Rows from block 2, named by matrix and row number. Rows with one number belong to one attention dimension. Each number is 128 + 32 x the weight over its row's rms, rounded and kept within 0 to 255. All counts start at 0. Numbers have three digits each. After the name is the row's rms in percent of the matrix's.
# v: attention value (model.blocks.2.attn.v.weight, 192x192), inputs 0-95
# proj: attention output (model.blocks.2.attn.proj.weight, 192x192, transposed), outputs 0-95
v.34 079:113121171101130140090115028140146136163091129108125131151112120102129121146167127056139147118122084081149126172044191139129131118118154137161108146073172150112110155124151127176083159091144140095138118193128101109134032154139130130191176090113109107161125112105128146139128175109144099072
v.35 107:187124049185143145171124100071088074064183112122146137141105120136143110094074138109164177105155120107149188179095120139176133103170113098149141087134187122124073148124137136131155140128143102125098143151160113101111119123147096113172185127116126095097098149131126110135153074126120130182
v.36 082:146125096147095173119110098132150138115139205121065125152144094096109175086128156127096113133128092104154169139116120138144136087079125106157142086117167136121113094161144135164046107119095138118101141199130119151139138096133137171107147100128126135093104127129120142082139134109123048114
v.37 066:113145148148147064157132152090052116097140134161074119124110134084130118103162188129182132077150129154205090107070110129085112142090145096148145087060149132084116157109138057149104141092139140158139137135106089177153106118109129170160107134122134159151123157161067095087122156119166141090
v.38 069:123159120179107126088131164199179176168149143115084131057134141152104105133142090147116028127094143117069177095191129133150143092123071165133118093140053162173091107172119168066157099175077128096155137066202142138177075109094113143111104132152126136148107094118126100105150129143102154125
v.39 113:123172135151126118075172164138125135190129126135084132051124177109141106155108148142069044116143143111094171084149091086124118140163084155120121060097067119080159045137156138056066100169161109163119169116140164139139122180099174092089156125178142127158127148126125161145137116108113153128
v.40 097:166168163153107193114150081152126129175119115137135127140133145125114130101112106125089128068095094146134141073116110124146093133098096110116114110117151118131124070123066119108154076161126117162111159066113149182062099108086132146053156145134092116134168120131107158103085099143126096117
v.41 122:154145132142093115168183183069099124122209115146078130117115112084143129134069180104123143104140105122114185124111086088131146113147125094133151093134117092090101114156170142093079138135133089168175132111115174140125120115131151159157163120117156145071120149149124098117175084111081089155
v.42 117:139139138104057091126102142156136074092117095110162113111076059155090092044084151174075096139173134175150106089118083085157109096098167092054121122163114089109131076117124122066151090077163136153121092163096134114156133114140148096157176105158122100103129072106097151086159150129163161145
v.43 152:115104109071077073129147113163132052147169113129081126153116064184079100071121150122076116130154106101149108092106144082164134110160137082062147147139128088061150081095134103079137118071188172140118091186093161112202093128090167078180139121127147158116104093120110156153170161137174108114
v.44 094:106111152108113132152130103085117116047114142097064122155158110102118130093116165100161136137165164162100149184093144146152155069151156135148109130159186088114113142128179123166075158055163195111189113124183096094138101126118148070156152090072143114111077166132171136157160137139126136125
v.45 112:115185148151155100098098126142169180147080140116198148082129179175167138211163057111112031112132153101120143094177161135114092161134109157143113116065047162135143137098118158152125113163127124139089129134154119177131143107122088125076076118189142133181144108108137129153087144096116157124
v.46 132:148150143158178121125136106156138115104114171156159130136140145156109138101163111108081104120093129125112117139133102132102146125100126134124148111112090144144137172067057175124144127155140139190043200120140085176079171087136128108077077137136127106110185082136133097128105049175128066086
v.47 086:121163097069147149133138144069092130087139130105119136132117173139158104147139125098140118112156173145096185154117101104127137095176122121136139134135160136108133141110176190076125156064190141140103101162154106140129107084115152123200169131105109104188070154059129163171172135127098136141
v.48 105:117111136141180157081124071120107125112106098112157118150138173134147142110174068129118139138141143109136146164176088115113102146161158150144115138142117105175158129093072145134078082154114137174095145147165106142149147090134111080133120109112071076110092118136134136166122100173109119056
v.49 103:160188141190170100165139118090085106095157115148151109107082145139150134106090127179103101113128085096113166091131124096136096126134097101079138112065086141147161112106101133066120123149111047202091120125123156139124194091076113104115136163148151109145153084137034099138149050136086098160
v.50 117:113127132092095104110135110138155137117084079084128109119091059144132041115059082146144143118174133198171097134117094087166102121115153133151155128111126097094126098204133055135161169127129128108206128141106114092137051130161146127124175092138104149117148118138110182094165138056144125136
v.51 100:113097204155153120163135110148199178128087140117120142117175179094179115149162079099174181093148119130102170138159180159114122129101148156149148177124130148144170146170091187141108163142069136111180106147160098133065110152180143124132132158127087100161113121108194138159094149146191088091
v.52 092:153093065102123160161121120124115153125129150159128141149103135094112123144151152144138177142143125131099009180057107168093135147167179099169139142119106140120108138151145063120100120125107161106106150112093130185126102152163115171129155140152139158122144207160200121099090166149191145116
v.53 077:109131142104189068159110119117161143126103170132188132082149186110177182121168120160105136212157115127120115156197150154115085167082196183071068204129087150168136078149111152149147120093150125143122146133146109140152098150165113084145113146155060081167157060084157127150080118136169132107
v.54 069:117155163124081082081118155142130123118099091146120124100082125103117147087157102152209115074114163173139121083128210148122103085084141118142163150129174091124192110139135134131134151144172153069218143106123114151115146108076095123184151165126110093165128116120139162132106171095132162186
v.55 098:142078175136154062106135056173117113196054106133102125141124127120192127155080081134093062126126105144087103121132155106169078183135141136174161158179146118162160119195059087118121161144079166097184117192121116108121106113073096107125142082143067144169144123151153154128101167152155086125
v.56 098:088110149142152165101105110121174132092069089124147124143151116120170128093174105142155122132128175106111198149162121140135119129112161187175085166115130103169116147129054161157106119120128135122113153152190119132125150070145115088160128132123063056120098068102170111119107080153123147136
v.57 082:116097149096128186149145140092123163102108154119122131132127114097115168133193189154180135087098159163146053124126150162100112136111129139151123157174194129132154082085167149171094098133119173086142160113157101116068119123094080103149142150103111155097075200147111115087116129113105131143
v.58 118:107127132128120110144165060186090102176124117143111124186163118158173155153044124081089142164131075136119122087113087118175100180152114105138068159159119159145131116151106083121149224159074093134189116137057173110105181133147130134116173133133078157050140137151162110108125174142139109105
v.59 089:132158104189073071150135175153176093133195138130102107082154173127117187119141181131112166131108094090104168115109119111115109136162068110118098103067105179151146108083152182053145065224172110171104066070084169144138133160140158116142166155161114109106132080116186103126125131132085130144
v.60 109:129135147124144093104169105147098101177086107093094105165100137162182136161070086107105125070143099128168165109118088098146123202151083129183109104126154178148194158135116107085187172160136089128172137170084151084135175154128134086160152110146064130143145110139144108128153123128073091075
v.61 104:096130192124156112093064138153154104126073100140159125163121108167139109109143084146105079154123164128143124156159127099139089122122184151105136205111125145134174179088088182155135110120132162152134124132143105154191157109100126087122094120127086108145112075077132156149114126146143135142
v.62 097:102086118142142142124116077092076157164100098124098127109087122106131076148133113103160147118152157194146064119084121124121096116137097100148129092197148099114126152147112061202141103076119168099183141106103081087157073162116171182146132070108168119086131221170122162154139128137139153119
v.63 113:091066182080106169147113074115145116089067110160090120173144096131137085133144138123141155145157157141138059193105120127149124126119182089151170151187107059123078156145117066200072131082083151084170173111130122151154105139126139121163127081114161174098139182166120154146127211107187117117
v.64 099:108102181119145110184116168043156146074164112124082151167180144139140127140177178151107122119098169107081168142122153119122167124132123092069136131140160102074133129045132160172085086093159145152083151112191116162129094077093101100123173081113183181134092103124079170201147143108132161117
v.65 082:045120146148128123171147174089140183082159086102034109156191165133147123166125119142150165090152181102139102123111122109145150125087138082169121104118179099105106144131140100132127087097128109104155155141156132128158118080122125151171184095125162191120099131157084129157169143082096116094
v.66 072:140106078139149114098157101136168131129117130118128134155149138086127079167165115044179125106150142121096125142093109132156153127209104139158131088160165106094150084154157172138067147117114174106142096113148141141101101137143129047190088078116100099064055137104129125143106153127133103119
v.67 078:084102165110199070121137086137192160088121099066089131110211151131125131148183089161172117106169131114107107229117158138146134127119083139154125123114095069104148132154176177126161164084184158122122179108150093149145100130075159117127154077143150118176149065141162113166125116127106116107
v.68 109:092120153123159162149118137103123085120131106138148123146131101183100148117176105145106117087171153109062131112162129117152105132088111158171207138107115116074120093084118173138101063131176176146098096103173161222153163133071115055114152146118137142117094081130129154103113113094136120141
v.69 108:142116184113113091108155119080095046131124097172132121120057105110155095079094138141075154099108131132143154053129119075146052128169137060115191161149151100133171130085111087079124076169154167172182118120137190156172108132124125105157189134110151107114102120178082183139165084113128119102
v.70 060:148062128146175104064158100118056139159177120131190142043099112131109109106147169164089135149098102058095093077087162107088108111126113125171151106118124132118163137128132114177089137085145133128046137155140160144144060131135163234157126144115129100169063151139112110104147118134138145149
v.71 081:113127152082107131156057193101185154138097130111129118161148123125142144160155106155084101154136139108151177169107141140168149184040106111112154177092194149118103115155145142101140116172130165110123173187120145116141164170134089084102156103139095139121133068138168180124101163119131121119
v.72 066:150113177120114127141132104116148068073106115121118120175047106079169131091089138169187169058098099139165142138085127121130115164171135093076137144154211150136145153133115048153161159088146090171156125138142130085134156143124128142154158135137119111130157154152084140111163099108173139109
v.73 109:176116107147095124114078112171138110145102165160160119173094043121081075171101105098110128102126089118184097169089151126130105094119167120094119149123102139165097137154073126136137167114122113107123116135123125070154137142141136141177108112147084131069136095136163102120124156116191145164
v.74 114:149108124153059120129124239126115151139191142208164137100131110128083136124151158109131167124093113130126095119090170151075130077124179120061104184101135173143129154090141146113135101099166119139116079110144156098157122091118110137141079173133124136128058120108153078113113163133173191207
v.75 069:152145117159077116153179124155122161129123131078144125154105151139182118167051153118134149116098087151172117174086096119103169160116171128147040086143148161136139162145107132082163092134083075117128108112073126049084175115217138215116134143148144159124152137146180083098149111126117137136
v.76 154:165170137132065120101041196103142164120105169112187143091069146145125127134152133152118101126094163154181101091119150166065130123085130131044108170075134168145137140102112147154164083117137125094090135140140086110133109062140076175094102156145135149152134131073098149099087125109160203148
v.77 104:125145141180123130117133096194110148108130158217166112142171086129138142139123119107174166104123083093170154158077126146098096121100158137179089115131130100148141190158070094173114137143082026131140127132112111085145107142194148161132117132087139108116143176145147087074092162115209094124
v.78 071:063157185088153152163149116148133096054062124143094138162114094128143173098180176108174129136088148118139148124113151152148152110076206149165143162167139076104150160108156163200072166073117109135194141162102139134118132103128118160114097110083190136052181172102092128115156141116134072109
v.79 065:144181063172085181108132107149053134134149118151171144053079146139134084107117119137151117100133115113101148147095132145113065082110108157183077150137120109174149147174068141152043126189103077139160104106091112143128165118140075156159112140146130157154119163132178160120130060167159111098
v.80 081:120071161134153130147193061120170176101081131127105131070149116079153081101122123070089119150160173158100087146107082131137127131149203137136164126177100073134130160190111117174156133172087176122163195138112105136093066095153142144103128090113079106129183176141132164168095164123184147118
v.81 098:115106121125124134137130070132092083087080080114149137137098070106078132118106107143186140057162138133168156150130115119191149130105120113144179086144160058108105142166081093168087158117091060125162108127121126181103164101152126107176162140101066164109105142165090130116133111116118058057
v.82 104:157156120123111129125121192113156201145157189162147142069143094116135163090193196137073056202115163148097104111140125145113123090132143159070097152091135123173092079101150151121151070163133167129107130078167150082095152128099102128023089153142126058140105097114155138112098121142102139190
v.83 103:123161093127143145150175087111134102132145143095090118139180181162118150147064088114142122124166079119093109107174060123141153152154101108157166091178072106096090151116119153141113174095114107142154167121136126202089130127154165122135137155136135190104174145137082117182184053120122060059
v.84 088:110121162085127108122100112101113152134073142108171132125108134142173108151175158136077147140117140145116101075150129148086091137136137159080088200111120178129176131110081115127128164131114162127129142136129098097143111084150089108103115114137095132160121172116100178158103138119160203173
v.85 123:077084179125111108151097068162155119122094085157108137155140109174157093187122070133110132089146156097111142154143141135159104171086127156177144149121132132101119163171047109195074127140080104082163123112127121147185113130198115109128164093114114174138121111166110146117068177110171139102
v.86 081:135129096145154156072156139118177147179146117128096117135147169112133108158137107118134122101169161126096123161142142143109171121147098153171107108138060148113121165110144115132126106145106196093081153092126112121164136190039158139140126112130142117135125142150184065175106144147098153129
v.87 092:119129132165149155147150099095138102036077141129186132142090122100196162123159128176140083150175151134116168182142116126159097137074147112130206121088113048150092107145071108169137151113123132138150153183142119109068155141169152070095124131132113072121142140160193125093103122130174117164
v.88 118:171131171152142117095140152086081104143148075073110119111081094112164146152080130129103110111112129142137171107143166117135123163108084080145099110065198159105165133102126123080109118152159143157111094099167122148143071152087129122159212104144119119170115123112111155161152098090030141185
v.89 090:157108096174104108111178128118125102135180114139104118188112182141134172163090148118137186107122119122153148105136112130102172179126073113135068106131139210079166124101200178145108114116096108124124096114074129137119142166140124163178160165116104242096070170162091116124157128108105134098
v.90 104:083132138071162141070157066167127095135129138190111104122139071153097087074153139132148112098149155138092083133091113116121105092204152138150163106195119072107130155142126119154116159098145185136175131100109122158158139117097170123133138113086103133113109149097133131116137141155187071098
v.91 089:162099091130127148215137128138143167141142173152111125124190138108112185089153162129129119185111127143170185104127058165108121131099178127102066122142195120144051055135139118167149108172042147149205195117111117114066154086161116086159112126112100137112123185115178168155086109128173075086
v.92 106:152112192110147138113107078100089137089093119206131123071092078103153125105101144120105117100062126194106150087151135114139118086139175090097081183127160089155111161095059106113109114133139123100153167114152091124098088069156131116118144114119093061159147136091126194125145104133079125193
v.93 082:085078092058140149180152096133165145121141149143090137128131136129104167143139139070149173149142106107120106139131103128126129143161149131171093168214094147123116170142174171217122162116118072096180134151098170172169080081181138216167132204111123166094110187063114138155094157129153089072
v.94 101:156130065121088157138148187100125120151165122053094135133148137065159125103088157132158184152108082154126116113115089125097157128189124113089054108142186161151126118106189144104160136125085157152123132113136150172109113142094155156168104180140063127089130135106069068172161148146099113104
v.95 096:169133120128145115067181061071142117101137132103115117102073092093168086087080183137178120147135116146123111164082065116151113116150138086121135146187129038136171111134190101123195159079180134186169133171108140119111121131104189136151118135099106089143165153116106089125190131145126137134
v.96 118:148063170120187139109173055116140103090076133121155136159142093119113125120092107137113141152094107138111078176178079130142130140137146121164076114160139103156141159086040100137149147138075112115089147127155120180140119187153149113140169145133093040111208145164184075130094101157104132143
v.97 124:165094137108121125142096111125135132081086160120159126138111127143137139087124113169159119110137187127165141194164095149101182076130173074102135093107157101176134181096094143133114090091148114132045099178141115135173172086163148096146113121126130073162102142116178122115141103150077165162
v.98 093:146060160112125167083087073103110113136091121102142122148090103156124098125106038066110152072135155128128128102164125099116123151171143111148107170137113129112177123135088129137127092082131159112104082166146162200128072071174170158154188126129108130128073122093082184132124146107162172099
v.99 127:152135148121118136184139163149122151106161159238088125108147139084082151126171175143149169130096148135135088184061163176116121045095166139117138140146123083155125131131125098114148131145099125124170139069087140109144132136038135116115095139089145122100175190152173097126105166142134135194
v.100 110:174137121120127128045071117147122117114069104108186131081102140157170092130094050173074071161160145081115119149162143110141097143119097132125167150054087124186114123100041131098128133133138116142077143194161106119166109061168076110112117135148105106221140102095116148140124119129139183140
v.101 149:142140122110125107121126062135122151120078129101164123098109086159178111077067096150086059160139131187132141124165041093143130128149144133107130154128076121175129137171140145110157191143110116123154143168116082121079099090213169113104150120134049088155151135073119141109163152132106132134
v.102 091:176118145109138166158133120049093156130070067090111141123103159112166106176095117150159089135131152126119120165106133138120119188148099156163185090144181113160107185153119112163111165130091125100101160163120080113113063092103110168111170103145154147135179209157121124085134168109098165157
proj.34 094:124177148122076155159108122135167140138169077172161079084141196130151076153147087140181098095207139170127165178145095154116140183192104135113139118091073109046159135182121087072114152169084145140143129127140161151098175101128095128127089144129123131110106136085153113155107130136109095115
proj.35 105:138142143111139133092123148184153146160109083153178151066121119138131142204171118151148055106138112140098096123102114157126088078135110076113102116074100124043178086159103077110114117151100085136112142169075087166144053103084140170126092160117077151166164132108129101153138171131118073121
proj.36 098:160157132066150111122092127070107117092115035161163058108077126129153144129125107104158131113131116156076142092117134169155138061131134131105135137104088174138193199097158133114149124163130056131180145108107091072083131137139113133147145159105100166152145145132107161159109116114137118144
proj.37 084:123182128065161147119142122120126192136132106124149092077148126132150196123095061111129160166105116136059142145113184164135126055136103129084115142182104195141138149125164145115139126182131094135128170141125135063094142134131108112151154153067116169127155129173117171132117141102097090110
proj.38 088:155123111099146113094048079086070067109122100127168141134092089137088158059085188103068140172123106111155096111126135078160155123086146142131135166153194112155149122072102186187096125082189118153105118099083113107128152142140164118125131106157114117130117131130119153133134111092147194142
proj.39 099:114120105079139101144120092079124139122130099114149027143104136139128159077113107095144203158109140108122129128140170156117128149122156118119168146189135153180130200107108183175136149107118119157127110096117157052104171171163062111144125182058156105091097112170149155161091083072131145118
proj.40 102:106137106078138112105166147077089132060073149076095095161080086128132155135132127104113232153116188147128136113158175134134153108087149137129137141167147166214141181094150152150150108111156085151142112115155136089102155147166116136151146137086146148081094135167158149099136124121171159116
proj.41 110:143135073091167110116115112161143150170113079151185088058130126129164184155130108137142118114116122125102099116114155192125081072139133087127129109116116174108179134121089117139136158131102072129136147144061118105143069135120072152133108182085083134142154125153119129180123154063121057115
proj.42 101:116136132118140120130168128067114204134135146135125032150123197124146140135132080115185159104080167161118149159138165199117134105155167110162140143147107198163115196128145141133117121152109090097121115086163122093101137151145052134101117172080155147125139115181153154139102096106124108157
proj.43 099:101130138142132127163143102075120184121135149149131015132138213118166123136104057138205154107094175149103163150130160191118126130170170128145135125138091169166106208138130122128131128156082106107134114103140158098114165142163048122115114158076158144124136118158139163157090089127107105126
proj.44 109:155156101152148178106090106170135169167160080193159122084151166137172133155131120174149059137118091137130119128119099147119117116122111088133162111077071140077179106161107095076109129154105108096117126121098113144148060107105128171146107150145108118139144134086117101162160146130114058139
proj.45 112:114101153135085096152125124124149072113145122099093154170121112112079092077144171122106161162157138123155142148130085067127154199118121156089142154172170075137076135133140142149133141093152183139118127120157147122143206166136128074142138103145144100077065120104136122107114106167144190114
proj.46 108:099114140146116105123162148135143117085092207087067183196123085106118113119133160116133210152098165147169129104128144076134107142100133146116115136132174108157074093116162119127141099116146185137141085122166141089141154171133154094130137096117141127085091152122140157059139170182156191137
proj.47 102:116146107178121106146116073156200154185155117154151097073185168119133088115142120142176085127073115094155093146125123155093107188125137095122138105106104120080116126143087078116120153162073165076096109137090150113145085155126069127107075125120152103102123120142124102134115136127102118134
proj.48 112:126133115123104169108191147194136137093175194142161223176085063145143080138116122097143123100103092174085148136019128106166107099081130101134076113065167145123137141131099137120157112125126156093116090125127139177142133161104172132155092085135129173119151100117174109074138116139123135186
proj.49 106:084081141071115148101148099116142127132150159134108248138113084097149083129109148081114156070069157165107108133125109109096099174136135159141166150173123084100128194142111169171142149129112113128184121094143131147167089173186124165162141104102103169107107137107125103105094116101145142140
proj.50 110:169143099080145160150124184072162131124130131138113182122147162085076149111186186130106105153069176071102137107176112178088122125112154180107166134182101163125131114097194181136087145168158120149105166120170113132110121122129108168137141171120123105173108160149105124186080105112115118160
proj.51 106:184148136133124123106097120174145082126122099117162150162103061124126156139140132129088085153166098122159113120073122084184111112094106075152087095091187176135128097094156111157130138082142182166077122162136097145161186097108177103085129097159103129137110159151106134161200121150092111142
proj.52 107:136157160171128119105110163168113096136128081075128078134104125161164174122109131150134139172158102120153166101166184082166117100142092137117150083097132062168098082096138113154140095075128124139151139168112103085094183087092169101091131141146096118118156095122095141147158135114141110106
proj.53 103:134129108117070162091154116176148123088117120114164175215068057146122096171129089080148104070106098161084130115049118100141114111110089090164114100111180161116154132078121111139163183143129154128082105109133152141128115130069154156126114069097156163113125143137143087094158164178107149163
proj.54 088:163121089090193127155136118094143112120142153153122172098151124121067150152164185100074099153149156133146116134168098203153124130106129146099138143182113189132134122102178145146128183113106093165075116137150138120160102107118086145081110112097085107150092160152112133126130064143116085115
proj.55 102:151143071074113182123156207131165116066155147135124191167113088113086128102195167160081137140080175107099170124159111165112119124077125186092140081122135176126119101066148188169125172133154134170091138113182131135108131159153149129131144146135099120124094124122104125185098103104114114155
proj.56 108:152131116114120171134183128169112121093143182170155226153116098128128098147181122103126111108100128185107132154054107117160116091083145105115094122115173197112181138143111114121135125139119140114091097101114122168149135139115148154136109075113133155144113149158152132109150124172107104189
proj.57 097:164168113157134146142132135155106116133134106144153115133131113177136144147123105137133090164186100160122112139073154164162143089134117108123078134099166159160107137144131090150156124083165117118089096149102140193139166113067099126094076104149171093092170086121176141172193142164146111113
proj.58 102:140121107099111149111118182098176087086100071169118212147128109085140106089148148159127111110076106127135141157166124110079089134120156167128128116112113134086144119111155171159127113112192178151119171124134103140116116123138180151129132152150132113145133136103093128228124104132103118157
proj.59 096:088086188091136126127107085083109117132104140162122236121122086108149095148126158136108133065059126162192135122140116114121100158146149117132160196172107066055144151160123129176140158118143145134151148105117083116131077090159134138141131113104110168173127140117071093167146116123130139134
proj.60 106:140132118087113183125127162084191108095146144150107255141138088066124103117152183143105124118058137141129174144129111124097081126108170150112125137108114162084118107101161188172127156122153160161093152126161081146143122133162146130132140102124124126166103136111099127209105087123119122133
proj.61 106:098109077125128144122203106163098158103168192117154109158101104146110124139159099077129133088138168166086127133084126161155174124136106135136106105134154155141119165109092101080153152154098098095090099104158178118124096152117103134170121079080144141103106136173160087033113145119125112141
proj.62 101:162172122118154148154137162140123172142169151084120083108162180144078157105104137149139125188139147060097154138142131150134165101103131162118129125133085122171092100128148155062104111156124090120090136162151181155117179138090077113129114172115164100141150096111173170110094114096166134116
proj.63 102:157180065139160148160171192178108157140181168105141049144133160148101181141156098161137125204137137086073156104158143184158160086114108175100142108126120141170104112107121118086108130173134118112106129128136168092092154160075094135136136165108128105121136123166147136065093107129137112145
proj.64 097:098123129157149133153196111130122139162096137053137048096108089073159129131104084135141138169143115148115119182156097084163160148183130097176135126102128157132140112191149113081068112126147159128103126173096137136186124092117127078114150139158161110112119163156132149085126130145066132100
proj.65 095:112131160101103092175206097113112107163113119114145101084065040081103132147137128148138129142053134160149139128103164075124164131186185100145112118121109169163129168166111117133090121097145131145131144142072169133155122091125109111102130152180164121106077151156089140041148121156094139106
proj.66 085:111125175148159153112101135132147080094147088119170215153120137175109101099178144174140149114106117132139173106103109175070122120105150143114081127182135149066078110104096094199140142115101123091137177126134185113050132053121121095131118160111136089142172126083098156111142162109055157184
proj.67 095:121104143120181132143132118070148123090095135123167130120095147084107127104116099076173107171182133121073142127168099100135165128095100104192145084185134134144152119154129093131066111150161116125190116144110172140156131043137110062110126168152145097090143178142149170138177128136050137129
proj.68 103:116116119096138095137133183126170123098121080085157237145115124069171096160114138163092106173107158160111146132145091121108147186152097097116157144100123167105168080172129104110143152070086107162113113140164154118119138083143134067078142113179175123177220158114128209111112134146072152121
proj.69 110:106129108108101065117145099146100122134143132102102140129134093079189120123158134188053124134105155181158158124128146124089076148160163074055099174086146162133136128133145151102132133082110132104043090113151116144106130157127164103084138161171197150223141102122117172080114152182145171106
proj.70 081:083124166158139112154072147134171098093099144143107119099173122131168137116140096153113181143127073156131139185156077107107122113100158102107081135120125167136120056152155101175125133146080092109124109120112130121158125159124131142108127144158096076135185141116113107062089092223073227108
proj.71 099:144151091168138145128144113117068173158111134143124057085114054132132149143080130098148102154134145137146111127142146102154135186184182157167130118090125136158155184139173159100094093152175132167155108140103120164184124137134111127147158081124165099117093139120100155125158132087147048125
proj.72 086:130096125106127118075136098157128164146116116097174133125083071068143154131084136139083123121138152148162136091125144141169142150114099076114112181036147097118155164127145162100134117132192185169134057120101121157140096179156110116128190120130127155184126138159138167153117199110186094111
proj.73 101:163139119127060151117129155093143151119148116206130174143138137211141108096143165112102101106095148086153116073136118180131144125089173177103122110098130106115126178065159128162146134112113113143171153119130117126119139121151136165171138138092141170135132162119123106171129127084184103148
proj.74 094:157141105133054186175092166130137135116153103198119162163171132194168135129131121133139095138093123063153109134120132150150121153118144141085156124092128131124112130128189102150169159164072118128160167153109084115147112108136158169202137110112127139104143150123140101160079123122144132132
proj.75 091:167112149175078122102151129114111107148116168163075101111122096110042111158167143093131145073113116133131097094104167158138101075132143162120101118157126086133103187092128156145145143160149143126136174114108127116146127133140138217136117147064110138112017068101085033112146115115195115113
proj.76 100:142134121127088176146124132101111148133129123186102112147162126197171160142090125076160108145107121062151114173148152128147144154117144163138137156084130157156135124145164134122135166150107094166154128166116092130165126158111124175200173107111108121088106153137148140146082110133170123124
proj.77 104:163122153138084103158137121104171139128151129183118198125102169153092112107141166100085126048124157089137124046142127161094123127057127159135109117110120093127110169049134152197150131108136102145189115108142135107098147146176141175122116131098082143120102134116133088145112097113158115131
proj.78 087:089093172106136111131118097138127159169109112083137125132118164136146146158134136134123114116151114090171163111160092143146119125090055092157127177137216106106100111153086165113114149132112093122150093129118122091078128084117170133159158186076106105130101146169196181124070091090090106166
proj.79 091:152152140116132131149069137142167107111116154153109152128173179167123140054148156105154159121159139097136095111113151151124096106099136127107150105207119143156132113103092120150228147077107108090140105098185143075081144188106164155126099110149064106124155143109140073146099109150132195108
proj.80 099:179106087127140164130165176141155118155131081108159137185155149139124195174173138127117079129114078141110153146132153176167091137082075164140094094084097158119103065143156116166171100187113082045094127164140137153104124130098117128079159114178181176142118075144177112127104145090092143182
proj.81 098:141137126171125139099113121135096165139159134188087124111161186179172123111125164118138155111091134129136075124105111131109109126128157136108044122137153114097091162130124127124160089113109177106098102107158139110143142103105134155119080127137148134179161151085195151106139104127113124183
proj.82 109:161082090126132118127085120113157092144103084081132101166157143115091121133082044121184116098148112148138101132159132148147111167134103169220189131117119125124110153178124129169151160158135119071167139181085091232149118144159095140171144189157136136183093143074137095150133132154144127109
proj.83 105:123129172155104118098143069159083158114108141144101130103103133081183094128178193147090154160119116129123171122091167078119117082131122084039090184118132136116187114106131129121133117100145104157096140149156151062138133089128108154084131039071098114069139124203137133110108141094110170150
proj.84 097:140099118142161095155140180146122101104179123125168120138120118153053126107066054094172107153139119145147097130192086168142146179151158174175172009110134140156141158137154099130080111150103140136142125114116109126111157161095150117153181174203163087171106113087127107116120101158107115116
proj.85 110:140198131136170123102152165159139133149172212125181154107143137165118171081131173090114080142087153106139109129177089139080165107144147133098097076169151138183174181085169110085072131102100149179140105072139137053073151123090152131157118141164153129167190169108112179148155099105086100171
proj.86 092:134186174106104131083138060117151151136099137123101171108118125067155139125188177160082108139083130120110152123092158114107111107108113088090072214173125118132118096132119165102132131085173104083127104133178115107097112116179101141081094108072100186088132168184130196144125114084138125154
proj.87 105:164127072134157150137130196129181116214156081113129080144178160150144184127096163093117104096086078121095139118169157160160089128097102191159098116153112126131122117142162101163153120148076146088143167137108125175096095122129083157103164140166174189210158131092151136136101108108103110125
proj.88 111:069121128112088152178134160112099110040128156161125161100123101150108080128157120168118177143125179169127099167113125117097177149096186112109156122157086122130115079112088125128120117148149077173110142146149113100168150145123112136111097141059113120027130134127115088096100132152192150113
proj.89 105:091129172105108128133125085098051153056121164146107183104133106121135077123119111151125178141149162126150115149077169076099163130151165085081159154115159110107105122128091122075114107123187147183126128118149144090176120116113181098133083086083094067068129104141111121129151124125138145081
proj.90 113:142108125125131153107134109132118162163114086109155167126128178139105177138218155068118103150137096147098153129120118152158125102076079124126101104091137162068104075141151139118188081145101117069048056119136153102112127071108156118065108127184166128130125081176162117110113172140053146176
proj.91 093:163119120160119145099093093148138139130080063141129099147163102089144118155110091127166126116108080112145056127159159115170098152121086128111146149104131154116104104168103182110155135183227142077116128183085130246127083126120115149148130153160135081193120113108101084117194160167114119152
proj.92 107:129059083125123153140156222136164101151115080084165106161138140135093155162157132138129111126127115121104148157177101180154106147069097181181152060112103167108151070153141141162194098203137083096117128159089129196146113133098098153103162151176164168113127079143152061115100158172145132163
proj.93 092:184179150198137117039161122114107162178116077100150147144149172127122122117132133095138107099112104110131122095149128152098094086110123162105114095095169146074125142154131125074133082124083171085108116138150158098105160122087175120090129107176154129188129092172155136114169120138067134167
proj.94 106:135083149134107121135134067106103123098062097145118114153133067107108083172149103161148175154164134116163136144052181124143098118121142099110131188123133118032059066164088160158187094159187107078102116160116125168186129139140115136091118100114116135081105071150162092126145122109174137101
proj.95 101:140067078125116159158156190111135115131108054124149115148142129121128143181198160148129131151157099147089180132102177181155104125081111133152104117103106142081088041145129125180191081200119092077068146168116128153146116132116102156053174105119151181072105048156153112099078151111143120124
proj.96 097:096132059141110147160121181181149171167166136168099114187153182137137112137164140187097115162145115134136180090099151180104081138106107158068131121100119137119143122133154134133156139093153148101156164128079129142082136117101097104088152155109118164134106131122153090138115154126170087119
proj.97 111:118153100124096146129084198140106091132150087153111126116164151138114138170103133173181092151121106168067192084070173097128078167093148152142112140105108084069127089156185104156117169104113114072128168126094102158131132176116116083105147127157114162122182106130128147124068151169205172068
proj.98 103:166163104100124095139159178166136159128154146112077179133127144121144146161119223134146057199128108111101113114142146182125063128131141092097121114126111167116111139127192147121073098120046092108154124089136101079071135147051113079082142156130182121147184136167175113114086162126099082173
proj.99 103:097129190141070129108102096106132101090058047120156055105138090181135119070133053162197146095135085157156144153166140105216143166136101184161097111112154129140155117120128091134128115134188178084150140152142161149176148102149108121157126083158096131095140052160086118119196082140135205080
proj.100 107:130124112063118097143139159119112100165128139094128139161143143093077163143158137115196116166110148149102154108092079108127125160102186142121078133164134120046099098144207137186090149098134137101115114099118125176089153205083135139090133132101151089089170139149160158111041172140118122140
proj.101 116:138132070149112120153108217108124117157156132100107157123174234084090130143134154123146108141112113080078131066105125173055093140097164157136152106112109155066101113122154151127106083100109094077055110115116141181094140164125084161081135129167190120127149121145170148142070167114133148130
proj.102 099:117159073095146123145133156135176074158184165136117108142170066084108124102126100122035154164160151136102184133122088129105183128104158071087136146151098127112111075134132184109079105134146147145120106090177092096134123135118109124144130095133101118109055112120099156171141122106164081149